config = dict(
    model='sound classifier',
    dataset='melodies that start on their tonic, played by one synthesised instrument',
    train_examples=26041,
    gain_aug_db=10,
    n_mels=40,
    hop_length=160,
    input='log_mel',
    spec_augment=True,
    win_length=400,
    targets=['tonic', 'instrument', 'pace'],
    num_classes=[12, 20, 3],
    arch='jasper',
    norm='batchnorm',
    activation='relu6',
    depths=[3, 3, 3],
    kernel_size=11,
    stem='single',
    widths=[192, 192, 192],
    label_smoothing=0.1,
    loss='cross_entropy',
    init='trunc_normal_002',
    residual_init='zero_last',
    optimizer='adamw',
    lr=0.0029,
    beta1=0.9,
    beta2=0.999,
    eps=1e-08,
    grad_clip=1.0,
    ema_decay=0.995,
    steps=9000,
    batch_size=128,
    epochs=44.2,
    lr_schedule='linear',
    final_lr_fraction=0,
    warmup_steps=900,
    weight_decay=0.2,
)
Rows from block 6 of a small sound classifier, named by matrix and row number. Rows with one number belong to one channel. Each number is 200 + 20 x the weight over its row's rms, rounded and kept within 0 to 999. All counts start at 0.
Before each channel's rows are labels from the 100 clips, of 14976, where the channel reaches its highest value: "top examples" is what is common among them. Only what is clearly more common there than usual is listed. The data: melodies that start on their tonic, played by one synthesised instrument.
# convs0: first width-11 conv, stride 2 (model.blocks.6.convs.0.weight, 192x192x11, each kernel summed), inputs 0-191
# convs1: second width-11 conv (model.blocks.6.convs.1.weight, 192x192x11, transposed, each kernel summed), outputs 0-191

top examples: square lead; tonic: F
convs0.63,211,194,208,181,222,162,201,188,186,195,203,182,192,192,192,206,194,181,193,203,191,211,210,208,211,186,175,204,211,210,164,216,184,203,186,170,207,240,213,191,163,185,186,206,203,227,215,128,208,234,202,198,219,199,192,172,199,194,185,190,215,227,171,202,186,217,177,184,220,228,226,179,181,205,173,192,199,197,201,202,207,211,204,193,199,178,212,208,208,226,190,147,174,206,166,158,202,193,205,211,195,152,208,190,177,176,203,222,193,212,199,198,201,201,201,217,204,211,196,183,228,199,194,185,197,196,201,154,211,201,225,178,162,216,198,184,215,186,177,226,193,182,174,158,221,188,191,198,204,210,199,208,170,178,192,183,171,207,223,187,212,211,173,139,193,207,106,208,196,210,199,224,185,228,203,195,176,159,174,192,185,198,209,176,192,211,208,207,216,201,183,178
convs1.63,189,200,201,168,180,215,203,203,186,269,190,204,201,233,192,264,219,194,212,163,238,208,199,196,189,228,197,184,234,190,191,224,201,170,199,181,162,211,217,241,197,229,201,194,175,208,200,193,187,191,210,203,215,191,236,218,202,245,228,214,187,187,190,198,219,201,202,199,199,187,208,215,204,186,191,204,154,206,185,214,211,196,182,190,185,174,210,181,211,232,210,209,210,259,212,183,194,185,211,206,211,225,219,186,196,179,196,222,209,218,177,183,211,195,189,206,202,216,214,148,223,182,216,180,230,191,200,187,177,187,235,201,196,193,232,238,201,194,196,192,213,185,211,190,224,161,213,199,177,210,215,198,182,146,192,213,183,218,203,212,243,205,171,210,170,229,220,172,169,172,194,164,220,191,225,201,213,221,209,208,205,200,196,198,203,177,168,207,209,206,199,208

top examples: square lead; harpsichord-like
convs0.123,187,202,155,189,206,178,201,187,179,205,222,164,217,185,181,197,186,194,192,270,196,189,187,198,217,191,214,198,192,185,170,217,195,190,194,203,199,196,214,198,204,182,164,213,213,195,194,208,200,233,181,200,201,212,196,185,196,177,198,212,171,181,202,161,224,212,192,216,214,181,199,206,211,211,208,200,168,207,217,185,210,190,202,184,221,207,200,194,200,195,190,195,163,217,194,160,199,180,189,197,194,218,183,203,195,243,170,152,196,181,196,177,191,188,202,196,224,204,183,187,171,211,102,221,208,202,203,187,197,171,200,246,211,200,196,220,191,189,208,199,202,182,241,195,159,153,213,200,181,197,166,203,200,170,219,196,235,205,180,196,219,173,208,162,222,193,219,177,193,176,184,194,190,194,207,206,185,178,163,218,194,188,221,176,186,212,209,208,227,168,195,248
convs1.123,211,219,190,232,207,213,159,198,194,224,202,196,195,212,178,179,202,190,199,191,205,233,170,176,167,229,185,221,206,214,195,185,192,204,182,197,208,203,258,195,206,205,207,153,171,199,197,204,213,216,207,201,211,180,220,205,192,223,183,214,206,224,220,185,187,200,210,201,206,188,181,202,173,150,217,206,220,188,225,213,210,188,197,259,206,201,187,178,205,176,190,199,193,234,197,226,213,190,179,280,186,205,200,205,201,190,226,175,217,214,210,205,197,207,201,185,261,211,219,218,197,205,149,204,220,189,197,204,218,196,190,214,195,203,209,204,194,218,194,193,170,156,201,192,252,176,240,207,215,118,191,208,199,160,199,207,198,191,208,191,215,213,222,183,200,209,254,194,219,194,196,206,200,186,202,199,198,202,204,188,192,200,215,180,206,195,194,183,190,206,226,198

top examples: bowed string-like
convs0.108,191,216,205,197,214,185,204,197,187,178,205,181,181,193,194,193,210,140,202,177,196,187,195,183,200,198,225,145,193,199,175,188,180,195,188,188,204,220,215,196,196,207,210,217,191,186,179,184,193,162,216,209,213,201,194,190,214,200,198,216,193,180,202,152,179,205,207,194,185,212,215,220,217,202,210,200,175,191,200,182,196,198,199,194,205,216,172,196,196,209,212,220,213,202,191,197,208,198,193,159,203,191,204,199,214,205,129,174,211,207,167,184,194,206,205,223,208,210,176,202,185,206,210,188,199,179,188,204,209,191,187,223,143,96,214,186,212,185,195,213,191,206,210,207,238,124,209,200,172,205,183,190,189,183,185,212,173,206,206,187,205,202,201,199,193,184,211,203,200,215,206,148,210,208,198,181,212,197,195,203,209,206,210,175,205,182,204,191,187,110,214,186
convs1.108,179,194,199,160,207,208,194,203,208,183,202,200,199,222,193,206,205,219,201,262,210,206,200,172,201,213,175,207,174,179,207,177,201,198,208,230,182,188,221,225,225,168,195,157,196,172,193,220,204,232,187,210,204,199,226,205,197,189,197,156,210,193,198,201,199,269,190,147,185,186,191,211,141,210,200,192,213,186,264,206,204,195,235,240,206,191,199,221,186,224,218,195,171,201,217,215,224,195,197,191,196,196,198,200,205,198,268,180,200,196,204,198,271,163,223,235,200,205,213,227,222,211,188,194,241,196,208,212,171,192,190,219,209,209,203,197,214,192,181,220,194,194,185,206,191,169,210,198,201,197,200,187,187,220,208,191,198,204,203,189,210,192,182,189,217,224,209,197,182,209,162,204,147,194,178,195,194,199,192,204,195,206,185,200,226,197,230,203,220,195,189,193

top examples: the note C#; bell-like; tonic: C#
convs0.139,187,170,174,172,151,210,172,209,204,196,176,160,178,196,176,196,184,209,221,195,191,178,160,211,222,174,201,227,190,194,173,196,169,211,174,177,165,212,184,179,202,169,184,184,227,159,211,170,171,221,177,224,207,217,158,192,191,208,227,140,209,227,166,222,216,185,201,204,202,193,193,198,197,182,188,179,163,204,237,187,210,200,193,210,211,177,225,203,192,169,185,176,215,205,219,169,222,204,193,208,180,188,193,187,207,183,181,225,203,213,200,181,156,211,192,185,206,196,207,205,180,208,187,202,201,198,221,175,197,172,188,170,180,207,213,198,217,192,181,192,197,215,194,183,199,203,196,207,194,210,179,180,231,187,182,171,215,179,207,184,214,265,220,163,217,192,165,192,192,198,159,196,176,218,190,157,182,214,201,224,194,198,214,204,211,201,164,190,203,203,183,186
convs1.139,213,214,203,155,193,176,190,203,223,246,206,207,194,236,216,195,195,174,209,203,204,210,230,163,152,219,220,242,227,195,204,179,198,172,170,195,189,200,221,225,198,232,190,210,213,200,184,215,211,164,174,189,191,230,207,198,211,196,224,219,212,184,188,207,198,186,181,224,197,210,231,190,227,164,206,204,157,200,213,220,191,210,199,201,226,198,201,203,186,231,190,256,218,208,210,199,187,175,194,189,200,207,195,200,219,205,158,202,197,210,208,213,219,185,180,243,197,182,178,184,216,181,222,202,202,183,207,197,163,206,227,187,201,208,224,200,221,185,204,192,255,183,227,148,208,158,225,195,175,232,220,200,234,182,174,200,177,221,201,182,245,197,221,201,154,236,188,230,201,229,206,177,197,197,194,208,188,192,228,201,209,204,211,195,182,201,191,205,188,198,189,206

top examples: the note F; the note A#; the note C; pace: fast
convs0.186,208,220,195,157,198,193,190,207,206,194,196,250,168,197,199,222,129,205,151,221,214,227,195,173,194,183,210,192,210,172,219,193,190,215,208,182,207,207,187,100,208,134,204,194,183,181,195,207,181,191,184,222,181,175,229,195,211,189,244,195,215,219,191,207,206,188,193,152,194,201,189,217,166,165,167,157,197,193,215,200,194,183,206,198,202,160,214,195,169,195,179,205,212,203,205,193,179,215,192,197,178,199,170,227,224,199,194,210,210,191,210,177,196,196,185,197,223,189,205,205,211,210,184,194,183,192,212,195,179,214,201,212,207,203,176,210,201,197,192,177,181,166,186,220,192,194,239,207,221,193,200,184,197,204,210,231,211,220,191,186,203,206,229,186,185,199,187,188,188,191,184,234,199,196,208,148,194,170,197,196,185,205,186,189,167,185,200,189,204,216,199,189
convs1.186,212,202,213,193,165,195,198,215,194,209,210,179,196,192,199,225,225,192,177,168,188,218,214,202,222,217,195,191,204,202,202,203,195,133,203,213,203,203,190,188,206,196,193,207,194,222,230,184,180,193,207,213,182,206,195,196,144,204,198,187,205,184,216,204,267,208,220,197,146,194,199,222,219,217,195,198,212,205,193,231,197,132,185,190,196,197,172,192,173,189,213,198,227,221,185,202,187,225,228,188,204,181,208,186,198,198,189,218,214,224,150,185,206,174,198,200,210,179,183,190,201,153,212,184,194,212,196,141,201,209,205,175,230,202,206,192,186,218,189,200,193,219,237,199,204,194,192,202,207,197,207,181,206,195,191,277,200,192,221,258,219,199,195,198,193,213,201,188,200,211,180,208,196,182,154,203,194,209,210,205,176,168,198,188,207,139,191,202,230,213,196,199

top examples: the note F; tonic: F; the note C
convs0.2,231,211,168,174,202,203,187,201,201,213,183,183,199,198,190,171,183,205,203,201,184,191,164,190,206,167,226,177,200,208,193,179,162,187,206,145,206,225,170,177,170,187,222,203,190,201,221,207,188,186,189,181,209,179,250,167,204,182,210,200,200,171,219,178,207,209,204,229,223,200,147,189,160,186,186,195,175,202,213,193,219,229,200,199,219,175,205,192,188,219,207,196,208,196,197,188,188,183,212,215,163,210,147,157,171,206,188,215,176,188,219,159,178,202,174,206,189,194,204,207,178,203,192,168,204,159,201,211,213,205,227,176,197,206,182,215,165,178,200,186,151,199,235,206,192,181,200,188,161,206,181,157,152,168,209,194,202,202,226,172,183,166,216,192,199,185,209,197,208,200,181,196,166,205,179,169,205,197,187,204,201,183,217,190,207,172,192,194,212,228,202,200
convs1.2,161,204,195,163,195,185,182,192,198,171,180,221,230,235,215,226,219,180,199,207,192,206,199,198,199,204,193,207,198,184,183,173,193,140,202,205,188,208,205,215,190,209,204,198,176,181,201,205,153,188,205,195,218,193,186,222,168,222,208,204,201,165,181,237,233,203,208,210,190,238,205,200,218,192,197,193,182,239,214,155,209,178,189,187,194,181,191,172,216,209,193,218,225,236,198,174,179,215,194,200,217,230,205,185,185,205,217,180,208,188,213,201,194,209,170,249,180,179,191,183,204,154,171,145,201,190,170,174,210,202,234,187,217,187,172,247,184,194,199,190,205,206,218,218,209,187,187,225,207,199,195,163,187,200,204,224,193,192,199,232,192,195,204,197,208,202,186,173,177,203,204,190,157,199,203,244,196,210,189,189,175,185,207,163,183,148,210,184,180,246,209,205

top examples: the note C#; tonic: C#
convs0.146,141,184,205,162,218,203,212,196,233,206,209,205,221,211,207,182,163,200,206,209,187,131,155,212,199,178,208,194,137,199,210,198,173,224,145,202,190,200,199,156,185,198,186,172,207,186,223,189,169,191,196,192,186,187,200,213,158,209,197,198,200,211,180,184,218,209,188,223,190,199,186,203,188,168,179,197,202,215,198,198,165,204,192,160,201,186,179,199,177,190,200,186,191,209,206,202,133,193,200,217,192,200,200,138,145,191,208,166,202,202,182,125,199,169,195,191,195,204,201,208,232,202,225,193,225,178,181,204,214,210,221,182,189,196,203,204,203,203,178,161,173,199,206,211,196,206,217,189,187,202,188,206,158,210,213,203,211,205,177,204,207,193,202,216,203,204,213,190,186,189,217,217,192,201,194,200,210,205,209,181,190,219,201,211,202,199,185,204,219,224,194,197
convs1.146,169,201,212,210,203,175,197,159,202,225,189,225,183,168,174,206,178,202,203,217,206,183,200,194,202,189,206,218,194,177,206,192,205,186,186,203,199,181,200,198,189,200,189,214,206,188,140,214,184,202,228,134,231,183,178,186,237,167,200,196,214,179,180,235,133,192,190,222,230,207,207,163,196,207,189,203,200,191,207,212,196,201,203,197,227,166,171,197,245,193,207,220,216,208,244,218,189,184,217,201,186,224,186,211,218,188,206,188,196,210,217,200,211,239,199,209,194,214,191,167,193,185,190,201,155,144,199,190,200,193,187,185,212,212,190,217,183,186,213,179,198,209,209,193,171,219,188,216,189,216,210,262,196,195,205,211,201,176,217,172,223,204,234,208,209,246,195,209,197,203,177,170,194,166,196,209,197,216,220,193,186,199,208,200,192,254,202,188,197,198,161,208

top examples: square lead
convs0.187,200,206,207,187,185,196,206,193,165,175,218,183,197,176,192,196,196,183,159,201,171,180,215,183,201,197,177,183,202,220,168,182,194,156,173,173,211,190,180,202,202,185,193,240,178,231,179,190,168,237,230,199,205,180,177,211,217,218,201,189,205,206,204,180,165,181,192,178,198,205,203,210,202,218,193,199,157,200,209,199,210,189,208,217,194,208,197,218,207,197,181,231,232,166,213,193,209,183,185,224,180,205,202,166,201,210,214,222,202,191,203,211,193,239,173,212,175,218,148,179,149,196,211,161,179,182,212,214,187,163,190,232,212,216,205,218,206,163,176,181,178,186,191,181,201,193,176,199,198,195,143,193,186,146,184,186,188,228,226,221,207,166,201,209,165,201,203,205,203,198,184,206,211,188,187,188,198,177,221,166,187,173,197,188,204,186,190,213,253,219,162,198
convs1.187,196,195,197,191,233,203,195,211,182,190,182,197,187,222,201,225,204,215,178,194,202,216,191,182,219,197,189,188,153,213,202,204,213,178,186,196,199,182,190,199,197,180,199,231,178,171,194,186,166,193,213,183,183,232,207,192,199,231,217,212,185,210,195,197,212,182,206,167,226,204,200,199,210,191,178,193,198,216,165,203,194,208,195,201,207,205,179,205,213,208,245,213,213,203,185,228,203,178,197,197,202,209,187,205,220,243,175,162,199,180,218,195,188,255,186,214,187,198,245,195,198,188,172,182,157,186,214,198,205,191,195,198,213,199,138,224,192,174,182,223,165,243,217,194,135,240,149,222,175,234,208,205,192,193,202,209,223,210,199,208,170,190,195,206,222,210,180,170,164,229,250,170,201,181,221,231,224,187,220,215,221,212,170,201,204,190,178,181,182,204,214,202